Weights of a small image denoising autoencoder.
Model: 32-pixel images, encoder norm layernorm_no_bias, encoder activation squared_relu, encoder patch size [8, 8], encoder layers 6, encoder width 320, decoder norm batchnorm, decoder activation silu, decoder widths [48, 48, 96, 192].
Training: soap at rate 0.0024, 4500 steps, batches of 256.
Data: 145000 training examples, 7.9 epochs.
Rows from block 3 of the decoder of a small image denoising autoencoder, named by matrix and row number. Rows with one number belong to one channel. Each number is 128 + 32 x the weight over its row's rms, rounded and kept within 0 to 255. All counts start at 0. Numbers have three digits each.
After each channel's rows are labels from the 100 images, of 14848, where the channel reaches its highest value: "responds to" is what is common among them; "colour at peak" is the nearest of a few named colours to the mean colour under the peak. Only what is clearly more common there than usual is listed. The data: dead-leaves pictures: piles of overlapping shapes.
# convs0: first 3x3 conv (decoder.decb.0.1.convs.0.weight, 96x96x3x3, each kernel summed), inputs 48-95
# convs1: second 3x3 conv (decoder.decb.0.1.convs.1.weight, 96x96x3x3, transposed, each kernel summed), outputs 48-95

convs0.85:108113099120115176157124066071073148078134086080091102081151093121117098099127149134129102108131106138167181048115150068193135129101091103140158
convs1.85:087166144094182105130132173168189130173112110135168068178125164071082107196150140140151119152108120083088131149163062166105118155139146117092129
responds to: grey
colour at peak: grey

convs0.20:116105137056133137135163100104125162118133130120140079162127135123205080133159123139127129154112145217173138115127157149166156111133154133153135
convs1.20:118180145142107135128131099176163191130148149177121130119117146129091109123186137153125155146098134069159128144156111058099121168110136139101166
responds to: grey
colour at peak: grey

convs0.44:173169140143095140069116140134108133111123113125118105140123117073156038154162134150144113147171171201185122121189144125166141139130147139052124
convs1.44:107164126114143128126173139132181128124145125075144147170130137152083103172186149155126174177071111079097163129157091087150092143130166114122175
responds to: grey
colour at peak: grey

convs0.61:095104152127115116114144089117106168135127120065135186116139127128144220174120181112145072111173142196090145088098140057154089156116130130161134
convs1.61:149107149065139101142108138139120128109113174191136121090154123111096033103117121151090151119133102067138113144180132111124088099127125091104136
responds to: grey
colour at peak: grey

convs0.53:098116159144125135132128118159165135172097120088088151163120131104213177149167147174150106145155099208062142159167112137116109110103086125149093
convs1.53:155102075102161093117124131118124154076139166168149157102172125130093044146097127127082191104155146079123154149171154096147118108118102143140205
responds to: grey
colour at peak: grey

convs0.94:143123140164128140073106115124182072155136108109115120132108120112133161132160194130090131143178110242170107128155100064141115121122126159137139
convs1.94:114120119075161070152160120130150222088127151118149104141155145111117079136152128190081141171106143025131136142152128134100073144117156113106182
responds to: grey
colour at peak: grey

convs0.21:173142133146089151189040139074087061145131083131101125161136086149147151156110210132111120115112126140034114168130113127174164109110163148143113
convs1.21:122145125108175154068198111150151140152105134118153111125142115121065068139177106209119147180137153135161159077146142126117155166161114114103179
responds to: grey
colour at peak: grey

convs0.48:140175153055094129134077109163136142202099111128126104107082105162166167141172186156145066120137115152070114185099152165160083163124131154167109
convs1.48:142096128125147115130119143120157154098176152118150112169140160139089069130162157181121103173096127093130175112163122078096095129145152068096197
responds to: grey
colour at peak: grey; pink

convs0.9:138136129146173132109102085162149043101109132149122064182094152159128129131128075126085089114156085119157139163154167104081119176115093141157122
convs1.9:127168094102103116082112151142168164116065104169130145134169074146156140168143153102144165123121183127104156138156139122192154169145154131182091
responds to: vivid
colour at peak: grey

convs0.5:136136136110141139115117112157145141120174108115108194147100134118160243133100138170189086149159129179171142137208158083160146095117134141193140
convs1.5:121128122059113125157161102139142164140147201175092138109160128121092048156139123136077137138131154107105086149109174113132137183143130145083130
responds to: grey
colour at peak: grey

convs0.47:115125126161113088120160139175147131134142113117076159131111123144099195147095143162192187091140094192104119093116105036130109122076126151149128
convs1.47:149086148088106100135167160103131057107142137126142116155104140143142064124144075078063109126105166102102156102134097139160165118184131076182111
responds to: grey
colour at peak: grey

convs0.11:209136109119100107100123158146132151103156112138093118109105087100113135164087108146101120102175153180160106119146086132061170134098050101084132
convs1.11:054046149130169116120138156077114112163124151078163094193147157141111110140171142145164116194095110097093169118084148142186138116129125129110169
responds to: grey
colour at peak: grey